config.toml
model = "self-supervised image encoder"
dataset = "streak pictures of flow and ridge fields"
train_examples = 48750
image_size = 32
crop_scale_min = 0.3
horizontal_flip = true
color_jitter = 0.4
cutout = 0.4
method = "simclr"
arch = "vit"
norm = "rmsnorm"
norm_position = "pre"
activation = "gelu"
mlp_ratio = 3
head_dim = 32
fused_qkv = false
bias = "all"
qk_norm = false
layer_scale_init = 1.0
parallel_block = false
inner_norm = false
drop_path = 0.05
patch_size = [4, 4]
conv_stem = true
layers = 8
width = 128
positions = "relative_bias"
pooling = "class_token"
projector_hidden = 512
projector_out = 128
projector_hidden_layers = 2
temperature = 0.2
init = "torch_default"
residual_init = "none"
optimizer = "muon"
muon_scale = "match_rms_adamw"
lr = 0.0049
momentum = 0.95
nesterov = false
orthogonalizer = "newton_schulz_5"
adamw_lr_other_params = 0.0017
grad_clip = 1.0
steps = 7200
batch_size = 256
epochs = 37.8
lr_schedule = "linear"
final_lr_fraction = 0
warmup_steps = 360
weight_decay = 0.1
adamw_weight_decay_other_params = 0
Rows from block 4 of a small self-supervised image encoder, named by matrix and row number. Rows with one number belong to one neuron. Each number is 500 + 50 x the weight over its row's rms, rounded and kept within 0 to 999. All counts start at 0. Numbers have three digits each.
After each neuron's rows are labels from the 100 images, of 14848, where the neuron reaches its highest value: "responds to" is what is common among them. Only what is clearly more common there than usual is listed. The data: streak pictures of flow and ridge fields. In brackets: how many of the 100.
# fc1: MLP up (model.blocks.4.mlp.fc1.weight, 384x128), inputs 0-127
# fc2: MLP down (model.blocks.4.mlp.fc2.weight, 128x384, transposed), outputs 0-127

fc1.266:497483491466459510516490532502518471447440537504455510443439468526538543493431514568466494484459533410465468490513577589628465496489503472590599535519459488480515485499404471515580502399505536565502518550482454458602575536487527364507492458492498464502506445555438554522577524547402547559519483537532372514549493417462575437519565455504498436463459544605511450538485530501591625476511
fc2.266:515476391503511582496520568477519450513511504503500582524517459454540485629530533490516564541538531545537554545498414439485602507435460488512560530554463529421497519574540392522452567522489471537534521453503504501559506493426509505485502494421606451522501474408579488501493455552499406488507459537552470510537523528485494537579356566460560433429470535526564525453475390483534390540390
responds to: delta (35); pair of whorls (32)

fc1.92:507424479558480429476591385510499427462552522484470495512445399562504514563517465513508493520523445510489435539430471506503508487578440459420546592546517534617475508449493419505534439450522363482443518487501526581575512498525418493541533508430457455514473531457462532508471542529531375396494495412499474468508482534387473530524492509516434414540462562443431427505490476525580584506438
fc2.92:462427563546490439441512464602452510461507512501558540438463406485518433517424510477492501488417488453509503562545430547531458608521567436529532473456524560523486465492521511472412556472551496486513460503520564572546426484491549496459496533362503489599486518608450518489560553456549422395578480466476416516469576488514448527566514505538571464487486385397506457460527450480464575580539
responds to: parallel (72)

fc1.249:476506510482461550410630517518475484465485495464473498464471456515484546412557535413525410501457499523530616503506465555498448563547419506450538529519544562486388490559510410509514504561517526454557424512487447407457519498424492474422537581599514520572536502363533544394545466448521439478480515547483465503361469404490446484497533417483494505485467508545535449520525445520556510566543
fc2.249:428615532427478513596466459544500480451467509405458439505567518553519512454516489482482446587511373470544530476494442521477491412512493525510526468471512496501504598494579516459445539487548483389571511498513488580460537506481540544531488522567555471532488468479501425523484514648462585473619506573544540555469494458432454477402464553527536399601446520483503590498476603516500462495520
responds to: fine streaks (85); high contrast (69); whorl (51)

fc1.73:491443501490557563526534387542493526440486491533551503428550583525466464445486620491502383498523425491449502587501566584532442590396532478503527560554535513392466489438515506493443511422525464513529595534519501435487539420570476516542434486471508455518559433467443393534495524510571434473492455561472552503551569561475523498506516528481555584477494568499487488567474381588564485531508
fc2.73:467426520470444518463535554514466498540522516538510495595457537525439546566480424475474551545455422421493504469455526526529498540453478459520428544546523476491552540616491649387486554498593514472584453461456509498475571453631580597491546530461541515492508465558521476418560497478562407624486513523545524484460448526531509458447538447489538518519516425562493471425534452507447592458548
responds to: pair of whorls (61)

fc1.76:526544539480454457476532424516520489526445570479450446532433559482504476511482444483459487524532493552473421484511549483565535465562545534442479550559601491415540525514395563430498508493587577495424514527577371509454525506575487537447468473477469581540373501443431448521505575503471462460376508497463463478527542542534514469557563508448475414426389544536477447594517437528496426499568
fc2.76:421516526488552493570537466510524568488501524549464543555591475461449417454536437449389525429500531510417533495512453514489577454524483556533460480611509524486498460388596571365586536499471525490518549457537476425508465524484604429496478594495433540456480529544507488435469461424470495521458483544475520599484504384564462420552467474487489476473496503526507478412400476408524471473532
responds to: source (96)

fc1.379:459565457472471517547559510489501530562540541418550505450437425579457560436478484477490574539454437365519499568534446564507445606460511544407555431515544538521428572492447474426515483573491520491501438522514440510492486590502483436456505440541452411540506461512521458373446462512485441488525477567554521439513535539498471535485454416434547454563486508532393407468558535591549488468456
fc2.379:495583463479449581419518619489493497477520525477508432567477543504470515475458488481532569517443479533482409525515539496540608526505495505529574446478577495532509557510594622491491418454480529490473467532533507516468468533530536453512414433553482597394449513490458527487375433457459448545511373516489584512419502613509433541484535532490520462453449552552475516423559597517430526540519
responds to: parallel (51)

fc1.184:607467497445494491533504488503535506438462493510495605536477610561497399613465534516463482523458451490439514483530466530463526482589459527510430534485487555530588564481583470390488491499398568511554515525530526474455436533461527533455483443529511496482443412577543374513506561549486520481498476470541568506501499464480508458548560486451586510451452454380524559550528624603453513451423
fc2.184:638502534523529377515407539472522557471481508474516512542513597450560559486496459445554484448529492423530488511424541419537522461526529478512433595510521570520516511569450487568502563492532534435424503526445467522455528456452496492425498616569439539540431497440542495514503525532462442489515379551421446519479542508415483502506413397558535456516469508560466618450535565578459487478489
responds to: delta (65); high contrast (65); loop (34)

fc1.8:472459425478479545497476547543462352562457448563439514459510523456437479571561546582506495467527539520555446499429474559443519488505477505447553432437395503517474388410443505470433584439468506497407463529449501370494481479527508454526505438503321557506439545499506519564546526502551529465525505443481479446515497541517503529509481525476560531507524437478474487588559510466478597421432
fc2.8:527463413512484537495523427571476428450605478501482533488473554544524523452471549493520530500447475573501475482502491545489492482625499556603510511620520469452476533518594517437490590481505533493503452492495483523568475465523548506452547515484501446493402517519488494479518514572611493528383517499497450504505495469612503505445448508558511455443588490548426525550456410504595645431639
responds to: high contrast (71); delta (28); spiral (28)

fc1.323:573435592448507540521499512520545380513481546484464433374512535530450447498565559455473424517341503505401447424397559449506442452523485393513483581406471424548502552514495487489504513507438492427436479496550542483571418496529505491441488482526553481531499428572527500433488460483604503459512390457450484443466544543489525477465536498478463522412489471458450510492518420503536460474476
fc2.323:480402540579473515477523477580478510523580430498524592550436431488586459466452543513530560495485472441517605490473513463478457467549561430399527478461504586412537458578500502545530480533483480461571455510536548455527495521588473394488459517506444538553521469449527478507525535340512618492439403500509538489444605563493435551500521446554502507579452517551508446509508437510483568451453
responds to: fine streaks (88); delta (86)

fc1.260:533499447471465491499414469523507469515526601571489603385483560488521410509533445466518494463490471546421482504535585597499443600455503485487473473580351485412482563481497525610460493442509495522511441534529602423544425532458501473458490441503535551502572460515469463488561527497538566489521590427519528544472515436609483439414494542413569481472464519533490525498507442525483538515590
fc2.260:432519455494597573460458520464539507566565562501481508454462522515419495492458489444455575468533421519583549510576553535478518457513434585473379565540494475566516568510461533391476506397551436508591520462567513440456570473468478596520424515532555456521558524378523521493499485509452517548463522503593534530503508504545412641498388484532500512502501434471472543504503486556455507484429
responds to: whorl (100); fine streaks (84)

fc1.273:520430484440569452620511509599456465513475509472510456420481582491418486463642594496432520480532543497507525534444519484511436545603539483469569495539430555462462571499439534476581453547472401506483426510559453601457530565502502498501476573468428473515544512519465571558508478437488427528572519506595505504488524550510556439484561450493504489485479476532514550478515585537588506619580
fc2.273:534573551508549524576483544494491585550521513467516482595493463505452533449454522537501488535620576492552517475492430388546572450447478535508521526483532561439498591527517505526581450470500528559424491475385499489575437497520567458560522476552525397562573485537427466503424492494460505428461477354514509517500520494582478417548489524396521526505533436510409569510441514431536451579538
responds to: high contrast (74); delta (54); loop (46)

fc1.12:392469482460560475542416519534489457426436430535520415526526450559515510579499559515484468520512452542590456537517565466469415556523520550524540490530600504449628463528512434468535431563432436550531480491514535555537482555483432505433516455539462556499471457524539442524568355483507471534502557442436534425458563547582543517485495517468513493565566501492470495458479452527596354544524
fc2.12:461546484532599609455538516587442437526554443517451460475513501587467533507462528439549475490493531435515540567520470546570436434503510486492548483504470506521478570501579484392549512496488539477534557463577568528435534484420504560519501470503544606550544629507536467473535517601495446502497507559462465465461416545492391556471607584586535542542541494532443611544517502516450579448513
responds to: saddle (36)

fc1.290:506432500474558455566478581483477435521482443481534464431497463495493461368480502531459440570547464437516457491423547421491496501530437445559541539492459514533477445508421419403564482546499448437489434537562651539534524421403483611546441475489468516456521486559626434437466480517535525501545504470487513464395480524487532483470572491473443471480497562465393544461526453513574527462448
fc2.290:545491520514460541474409524590474512507607469476538504497404515542523485421479544487466466466483550476554628555498407515500487469406461477491447504452595519622511529516444458537560380461470497534541454564581484458493442515545431534459615527457528513588550508448488502459526565487490493495433507462488492560397495480575481565500567443420486554558415520497508491487610423502520470502423
responds to: parallel (36); delta (32)

fc1.68:496486435527454498375509496497471486561462455576493412550496454441426434576528443620412448537511525454461481587506508556481505525480492389543521435417561557490543543478544511541445538541537398479537450512523442485569456469468564525452465489563448447562457566406556471552447549535486489458482508488423504552421520490526524534494553492533519468405559490490540568397548379553472467480531
fc2.68:584433536453451573422536487392479540522431549537481535498524513397514473533468420582501428473605489508424557529540467491504566492469438519512515608470445488420514407444497420518562508473590529483471509545536448602450477408524518510506393526495513555548550482484578576546518444465430491495469470540424498417461443424508524512484470574460500468471548514421477525453585479544462534582480
responds to: pair of whorls (78)

fc1.180:450518487484486480534600425529530538451504485551458476489514530469489527582481417516473454485436438431491462478481449463585538512630452433436567557437559579516570546532509507545435513569510445517450603485552641517554440523451529511516475519396424460500487588458535580535555485507594506555493545410471450535497496495515572463601527493455496476495524513492482452449571590424511514438561
fc2.180:490528514552535450539416551529525580557560547547560481436436345574402449479571561519474575570587527522466442533500448509453529505513478512526532528429517502502470488533519444522453507408532568548457535505502572555426383431421415559543500462464559600487523527472586516550467494537503505501520587503447439459496492477504445417573591439532455493528541441573443496506449485520482526545520
responds to: source (50); delta (33)

fc1.265:483536452500511490539545458515480413513394582362405464443499458550563486509491444457534534413527442420469508500518526516472410543540469451476479435513469541546527485502452478471460515494422531570516472520503452518449555519451515423519505387474416574571481458550546508469453565529361613485483469414492442497470518462525611465460541423451480557507508550448548482622502531485524465537549
fc2.265:522412506502479482500544500444556470351503475594449570481471505499513411467414543518450411643438545581600575433482464488585500569522467501504530586528476468467520547536516499452525538449586505416542506470446501523586475515493436552438449488478537437478500523438533481552565496516526431424486501530511615525581501496513479488457408554477454535555467576555449538444568476531489458492497
responds to: delta (65)

fc1.299:602472498442493465557550459550520476510579472507492470552473521534502482574492441478472490535513398462438474602412432533501511448629431453443384541504474459467492559527446508501567517540518463474422558514552478505547448566613485525477523444504596419573499510496513541567554491486482540508391500442556402504505484504435471591481453416494451544557594576501437492488548562541516553472463
fc2.299:465441504544526481398428537491506422534499491441458589472557513517484417451434505527443527441528461480521488448534471542537509579379471537545490478520562562512482477406533494401497553488466511480394431569499533490489507507360510407544494505423361480478543454547543502470464550480537404468568524485508480469462512485462473472605483543459548484451445441550514421556485515602463468419568
responds to: parallel (27)

fc1.53:541450429498562451521521443493492382509474518451508482520548481563488487649470578465425493476479541478509464438509450533558472467493497519432435573530557467491566535499445561538517429441598482560510437541590468452520469537547435443563499526437454571537493469475566399421580478499499476410438452474507489392476621444515510512528573487423478464565500455482472453535442487531586499506583
fc2.53:446496528578489547477514497480441413600505463517448505457515512614472482492507410499416548549545524536535531552584451520540483510476499472595534508520550505427524593552475517506638451563402520469435596547578490524541518565438496485509460554599521498509448529521523455561400477546467469588538557517483505472523470540510549481477436559387579507509511561551529500557474496415495467407417
responds to: source (74)

fc1.102:569381444557440559376433495539476454508398489540497490531482448524447522456396440545511520500585508514483512571552507566555508446403527477467504519510533472467572423549507518426565575528538355536614477535536514436498554453503469482451480489507537455491505534501515532470514473572543568510455545548495518504464412413517446502586539442487535518430611462457467537532576427528453471527476
fc2.102:589480604432440550553529561493431586491504449484472531494482536502589515448451434504493409541607502535437455504540403469507569510493471532506590485577404511474490566472550507552445496485526482483460542442573471541527568473518514487542453515517471558548487477540490506536417486525475460433566460514540528414602446465460511525495511536394481494422545521525531550430375424442447475630486
responds to: high contrast (68); pair of whorls (51)

fc1.252:525502333518520511535364482455430541553510512529480512509483500457520494481515497552500497631555462477563448539426393465560473414472478495456389503557501441607471530500509431554533409534452506489472500440500566531499514490570508551446481424527489495487460517543513494463479456408555466487565487559499439543461483487514463534579509479588573522448553540463564405581470535616468475461537
fc2.252:514576551489537541483533492484595443458441506459393497502524509496539479451482550476498547422539512508475498509474472509370481500470488519444531532511502451543451589432514485347541406470477503400520506612537405429557572471473422483539437545450546432565465526495542459565517422486439527485487481431509551579584428402484548436464475557447400509547457493543482534479553575530513532495492
responds to: loop (78)

fc1.228:530556559528497431541496416617470419417571511532402549448464443545473516524482449438434483499474434522563479535533423518504517528468460551526576446580561368550453496502538513495551464458564488454548484440445474507519450540468587519550549464471558465519565435580618497420553522456524447474474558481509491512482463435419511504525423536468491455543457552505492475409482568552472614471438
fc2.228:489541483538531544441478472503441565550458494547517451509449517533471577510579501502552384477468506451456437479510473566419454408387485511544431523456493556542410448486443495480498436452481387432496456541494478530421558519446533515538530356554555515469463501592373516562457502485507489556572437429491476512429582455499577428584539468524574556432520452519542471498504460533523546537492
responds to: high contrast (85); spiral (27)

fc1.177:429480522471523503483417513509514433508503470493471567457367530490526511479485510504478477605441462409561500500439534466580399534522543463515522432564465557499481558508465550596545544536448454542510457567489527486502595491554526458525512473630542362421483478475450464535484481451546556513589564524488493450509425555510436462570539539423548503497527479440416459582465453428460463594437
fc2.177:481389478545485473521460513464538547544536503581593416495452440502514522458530584458501474549454459467592459522523471509470474465502608573390503459568501502492521583539548531520425478532484504498553489534532510533474569537638481559415472567550487520510527625459507534517520506503528460404446557586516515413511472477468594552573584435546549505579516488611490508570474514492541425458525
responds to: high contrast (66); saddle (51); spiral (47)

fc1.339:501526474539519435460544477469455467505501522467424500520507516521438445508504493534524435554450508468476440522514382486585423479382442397494415447526600490527465610524560544504486592452532490517550444528466394574447635485429484486456537485508474424523530527471529509473486503527452475541610577473469539560528425482424560459536457528430582388516446494500447446456445533431500531491499
fc2.339:495486433579523410501504567449491512606558475553515460396505503561547482511525446467425588488474447420485453524525463541450524518520600499436572434607580435423533522564543579478429483478453505506493580570504507580496439500478491464485486515605501482459486502450528514504511588509549585482492492384502481574567395474507455504455595525426473502528445515501472594503586506527522530572461
responds to: whorl (67); high contrast (65)

fc1.61:621546499491403538488472447475514516531516505548554580530422430471541424426507507469443610448546457513544589551538499538526545443546492482494490485545536449434447506473513538453528549501466510522505517503531499428571429498413470550439464527456481497478493566425496478455517525444418484352502512428473472536509532448512559490435589600549433522434546517478630549501441509545533552539378
fc2.61:588503468482421471524523507540500488489546528466630496505494429488451456537446442492582507482429440475512401417489556485518491499537491526472470442480508462524518417486483490487505511492579567544440501528441510512581456386478470492473549495638441553428481582502476502482502534587535560569440491449523506572550518377511406559514586493560438409530535567423549577489440407466489553515485
responds to: parallel (66)

fc1.176:542519475550445583548592505576478458484528508505547540437486488534555532584473578468444555392534469529577412563454467497471521509440499563570600428529575509560574478478560474467505497494484458516491380431461538537451453519514521459538423517512518388554422502391513543470450408522474472383426480518467420478450498574527505433475498500487545538457483488449514463445596531573473465510531
fc2.176:435483529503510574548483557567510534561488568466536521479604436504524549362509525517554524312439527467503483510470527431550501415435527491558546455477587478589520490520471493527485516477474472520446463507446449522463548589556505395483461504517439479428561604391549535466632500431474492494513392531513549468451515497521533512513464500537544524445521489497454466449551555564505525437469
responds to: pair of whorls (96)

fc1.3:617440542459455524545549538461506545513546546510593498553418526509522524507483498543475536480474459457600590521515525519520497551513524484437532477470566524440430530510551405487492491596481603525582498445575487428593455552519493473462528464507502464445505476451521455429525341522484376482486590417452484571508577512495559490415454439517498500491516502354548519494533490514454478435451
fc2.3:479477574493494621541586554425507484469503403480626495545507491584414477415416479406529458501573497565503493496509409459461483428472523466556503432531596468431438491541504581481497489484471558423424574490544524379468423537447442486499523550478504520455473527450431514474449519446455441519550556472510429548482451477574426448572524524465440507555526519507525533443551486573491496520565
responds to: parallel (100)

fc1.261:502541554538511630539343561496463483533517450495457498471478532494588419536373403478492467467480452574489479434535487437566507522500436550497447453493512452477534438444499526457511481526480384435450480440579434439489387545458491511447551522513539528469435484540549480457599503438552484576458565458465421545430517567519514532468418450506504513495506486488565483434433509518487546456589
fc2.261:527519514459540483558526514475541543520463528470478505484525433477485570454534514457551476512484425522558494532566452505471547526550469517504447472448496345508555422544462506519483546539464500568554526612622558538497510474547493488464503516501441476519612438406516579476506622563537548520478415518456539512450488452436475444478501572617558426518556373534459478430478561515451395537571
responds to: high contrast (66); delta (47); loop (30)

fc1.370:572439485488487554360390466517475536518455454461487458438456476542525427458510560607563520587541443431530403491592496511529425564464513493513500477544511519527506509444470428523456564526473480471464508488447522495567542526435443438485504489469472537539555508432542456585479507546435479391503450539444533501518503559448529527458454562597441595479494420391404448509529521535422473452437
fc2.370:473462485557508515513494497514514467522575514455484558465506511560542465475562464530442554545502447471508540505581481619604549504461443556497387439502515539543535572517578466559545468474602430497504500546529468564640426490547445521539479434503537557549476495521528459442488517444435529522537484504523436563534507538436530507574497534466467552456425436514544467402500453463597693486532
responds to: loop (42); parallel (32)

fc1.185:474491523511510462454579530545486523510451463478506530470526537402452486503489476563478498485567571469497536618456498535510520470531479455467545499556559429512535519460500329592408606523599424510515380473500504454503458465515530445458458497511498463529445535420532471397554431533544484516396495506468454496515471599567396523454580451543508499474550481510523546481585414506470444531400
fc2.185:535507553489448458460501532459432533473471553531439585501530496412481527521438414513399470458543475442426533465514509429433572442441521432511474530548452452503467418533511511539527464561545475597475461506526456554354540479492457516538471460467493570457598490493480635596489385469472577536522428505571484435462531452544536538502468520526484468430470486540545517401537491579498483578421
responds to: pair of whorls (100)

fc1.359:559465525523442442508552494531491495473465511505555525567604543507487391544477509462441535476493539533379503593496470572528523528503425561371559492489467461455431544465448566559483526508489563492457442507449555428540471451526461510526446478562431517431514457507455442526568471432575542474379547409530463460429371535548419452471455565475505428440547550460478469422524494541449488533518
fc2.359:464488454574523639568462464485488530620572563489424438460555475520514517530439475436549533383546424495568484489565461557535666441455542552517455506433538541567541520472517496485525539486547471440508514499582508558514497480490461456544488529502546502529583531516458472507450534530520509474483513505560439497578535544578468542477542501511498399426417436502420549492561488592527564509608
responds to: delta (38); loop (30)

fc1.23:446565465531522451480631494402575483491607450570385554451502459488437430480451416488494611514520480486485503598524565487502504418499504494523493440514553474537462529473493535494477477521566493467608495475577479499532548430436483447434444500404448574523535506531525548505495480518576576364511546554501490516447525482551575506500505473503584498475533433442550490579566542560441504495589
fc2.23:502566495443523472520585493553632515523453500487458452471489550479518445511583485501520614420559561484469537415448504471529572507421421453531534535448540462475602551475505446475533522484568512511498540468433496485553513474511516445546412468637588486474426476524407430502437530531502472385522502468486524545406492567541531568488472494502375504404507591473546461520434541525515486478454
responds to: fine streaks (82); source (38)

fc1.179:412476511475476368430486500449440509483498457485520538468539456486583546506474460478475427498558514423510648560396407558511516507563499554437492544495552467517459553510423530518528452505507481495471481474480543455509546519461508677467530449477490549523535481508487496525547455478415549473490518516465496562496515512531497443525513497606615431621556499465525444414495589514445607508559
fc2.179:507582478485479515562441551538541575517490457352430463486558454519506514425444488509438478539476391444435523454548550508524542492487532575491526483433509558576418547493540383532521474504420502550502441550523504464464477573488522549485514543551560557571509558557470395535492496479456507461552476594449601513410507528449462437551500499495426433546595437509525445522535523533387452466561
responds to: pair of whorls (100)

fc1.42:512592447530503528496532567480494553508481577585580619544511528524519501467511424497444453519556540506537429455448537563553413554579510550487608524503493513518581514576486517367475505523566476620480452495449572543554484475570442526478516463435432567478446567486488505469593509492489505569435466516453396428553499495509515477484459452529472466448528410498456551531547482548447536420596
fc2.42:531524515465529490462492458495374533422445550450537415411432482527571555525482563590469507465419494479575479447504532539469551554596482521456539550489459472447442437495611563504501616429480511462452461503526467495412488572437484484549464541548534491486475437528504500522503503487400478520488458503487619360428494422458434458517506510478448476493487528523427525400404512524489405523507
responds to: source (81)

fc1.71:542474465545484452491576502434385550469569559552521501537556477505518512492502492501548439624493544489612547565557459530518492520551503576445539483498499417518462551522497509498434558453541452504482468463573597416481528514573433613487439485537462545515505544539523535500520456469480441619481445535401500462583514455569426404449467511429505506560448490422472527492576473454609506417474
fc2.71:637523448468505575478537567480521560555518551545537533529537537480561540507542489535468517454441528477471512437482540556450474494410540524555420461575482591496410471509438502456522485456540461515470456486580409391388508492474424549550565526464531471525445609523455505533496437438467539537525498486458598401439575542425468506526530450402516445521462425589513516503422501495477508413492
responds to: source (59); spiral (40)

fc1.17:554552473469338503526485473542480562421438462552494529430464383385530449588518525420455540526560504554491464595522553528457513517501530499459490524499523402474544504508470474542540572512614509507445479522626517447521498441469431506448447528479497473495480560503487536475484450434582515547417480499529577447473497394636461537406453475510440485475495575445512468531476544532496500463501
fc2.17:485496535513573567473446514544480531546546525511511470505563483411479557493497513395558564443567478456617437443496523497585529545524515543440514601535536413537555495482481523407473579438509464502458591464511501556442453513477477469524499536548533501555510461455478494493458458461518460516489454442435497462540483535587442637507550537534453476485407385490425462469382462492623513583564
responds to: whorl (25)

fc1.134:561546522520470426471531560413434410488524541519441546481520446565506485466525529396443563514589505497412564540453442578432487398524515569456515509504474555471511483459489465451504515502575556485422383493532609448523500494469354463528555455508493610614528458542419511473569480453535471508475660511508556445513527501500499460541460533508476545472458490526509474494563508496558488457477
fc2.134:537516433476544538543532470484559452399486524340550585481519488512488446416452491577491446466470525447583550523555533510612493531549499469489544466464504500473490485567453502546505444602425516481407467535518422481552534471552514526453423608527442411444463483444507462504537473605503539509461500523419463509566512492491500605464584569504552511477444494496377544594474497452501537468544
responds to: whorl (43); pair of whorls (31)

fc1.295:425501494482512414554439522418505487455549461517554575472502455481522488532477521514520566467544501484472485459529581459517480459474358438458512527541516543540501628418560620458446438437448506486455498501420509449563541492525457451482494412524428545571439507592491599456437524515433431489528483546462520418445588507404478530479468501431505446541473515523600544517556573563559478446550
fc2.295:472426514551546586528506443534526525436424468595521564546473585537435495457471371508524419553529525565493448477478519465499523522472426516526476604496534557549541524560507524508542596530526469548460432517549485566414546488573495582497520434563532433549544407425555443463520548471512451470512521615516491524508482461535540460527432478489530575528605484604530431510448436487497569498404
responds to: saddle (56); spiral (41)

fc1.193:506489587484454536518483557503453463443511484438587510407467498521539409494554478489439466565477516570543416502497441429420396449471481472524600519500546485578504595548431534503489448462500479587476459515473499503571523519540445558523480526514443410457475502479407522510380522483529475425541464491478512525588532495404506537526605540527556450444422501475467415465545581532505551549632
fc2.193:505513490487436404570520594521509418523570389499482432452527462498517415545495458480446518414504565424549501593462505473389417460508472493491476434451545476473539573644545533452465461505564488525540474510506437516539412498506448477498532473470549524490455480552479543511503488426519528504495558462537458547620569505498626564520473488451529475509528441565522509461389418399493542494441
responds to: fine streaks (86); spiral (72)

fc1.324:446451449392457496479551400519553481486623585450424495532410511482561537501492555551523364548469458566438536434486474522469371468518484530571508497492483544475539539466479525580517512503444471507467457513451532468530503473528449479477501471549455544428467443563499441533537605570525446554566555608528501410507452478412481477480450445395526480529509517556521456509454540546566547566561
fc2.324:436587509434517531517552552595457508530487597595415478505497516472462608522488523396485560497498478544550466530519555492436477474508454503399604433420449514522513386556502571509421484520539456393525481507445504545498429550546531555442435473548409433447441489524447490536453427463507529549489470503477464489519472428463446477453522482444610451417422458452456480553496493469490486524417
responds to: whorl (99); fine streaks (78)

fc1.87:543526475577448474449517465458472397470490438562572544524503478607495511545473478607488568536511424406435489495465437564502528566475488477572501566499491493503558549553432510498549484516423485454452556534460565435453456547588488380438519601501507542598478468419478500462543484487466470451503384589533502501547461556485478471494541407523581413495493537476570497489526521481448484616558
fc2.87:555459475406473604460487477445491567507534380598440410531577477524545487507518521557417470550481492510559500506570432498411555416488509448531508538537479398590555515536455550519427498521500518475475497468442481485363515423427561479414558528554529512516519437471470469528501585611507531543503528447487515459481581492564551513480478480550534450538450586499513561471485603505440488566459
responds to: loop (57); delta (43)

fc1.141:497489466428534601484550578526565393371548580600488592567427474510495509513457480489509469542408502477566528481449511532514533450493411533501545485530335546427490557469457490524554538475473487448495584555458497517551452570494480560427440440498554523576483487527458506483539439526525435507469442425510582542495586526453499499504534500504517469542451455491522433488478528463551472385597
fc2.141:442486508505451412453472568600512521538540420457449435530444510536571507383538452454574604530599483534546477482462490482434454453469467494542532510464521548534509465453550453591504412493496462631528413462523467520521479421480483555528648473465462550482494508489563568554482482511532511540428534610518490500519418539551453537453476529479426565520595465566438473470541518479484453532438
responds to: whorl (78)

fc1.5:500417473449532467570570486508442508498548442484440436453459500441533554506498555485507499519473473451459572438472539509448503445510538425462485551423534478511457570458500441530511590541471546593594513542494541459424515560461439421513508511524465522430551451472463408461481356550577492393562521444530490536426453549554485585394544513490421593411427501476486439461491550457508552483439
fc2.5:469469456425480542573560466522510495457420511410526575440563432543480529551500547505401528543499541522573474520487528520464443605568518452587417414453480482520469467473402559450531470476468504483433461510445515441447512508513507304482509448555527480483537566509479536459506587413531527608553546512501511505544517478430481428516543561431514540587493518549430503518549402507502536463467
responds to: pair of whorls (44); waves (30)

fc1.150:455495565433451522512535506465454472592550428481576420469542535487507473514530503462472547501503463521583485397481485516423469449557486447529505547479434445512552545474401570485526592481511448493595489428476562495477502614423490611520452563567468488532460491562477573508539486540516489502458332533475476484558495579454425429527459504503558521496492460472503544447419548438364530509542
fc2.150:534529534403513561456474489491592475456481484524566499495520533533450438508496530571535454558503612479551463449525396546483571376491537520535489530508535523502464552418545487518534512558463463521426493528437579536531470415564578583561535440452479444497482438538390463540539501618474443520483509444616483471535521469587559500573583576493496507491546471457546391492442481465534570553505
responds to: high contrast (78); delta (76)

fc1.2:497515437509464423492463559449499482458444455532417515530401529549548462526583411514520410519520466464404500484353503467482527538468493545479450558436438496499548472540487481477557414415482517499524498450439589598555521526480530480503437564446409557544521508477472459448556509535536612493591476530490434498432476575452430434497447586567561485534432544522477453468510490467450530395457
fc2.2:533485419457499506487475608493577555525458469498437553453505547620445537494534578477499390502650453539418532551546556543486497511498582559509568467499471524576504437493530516499501487499474506566385526516570464385462528459509496485430453442522582518541575480560435548599532457473463523511450464558521655517535500474467529442501530452508511418547513569503551483494484440459535500547523
responds to: pair of whorls (85)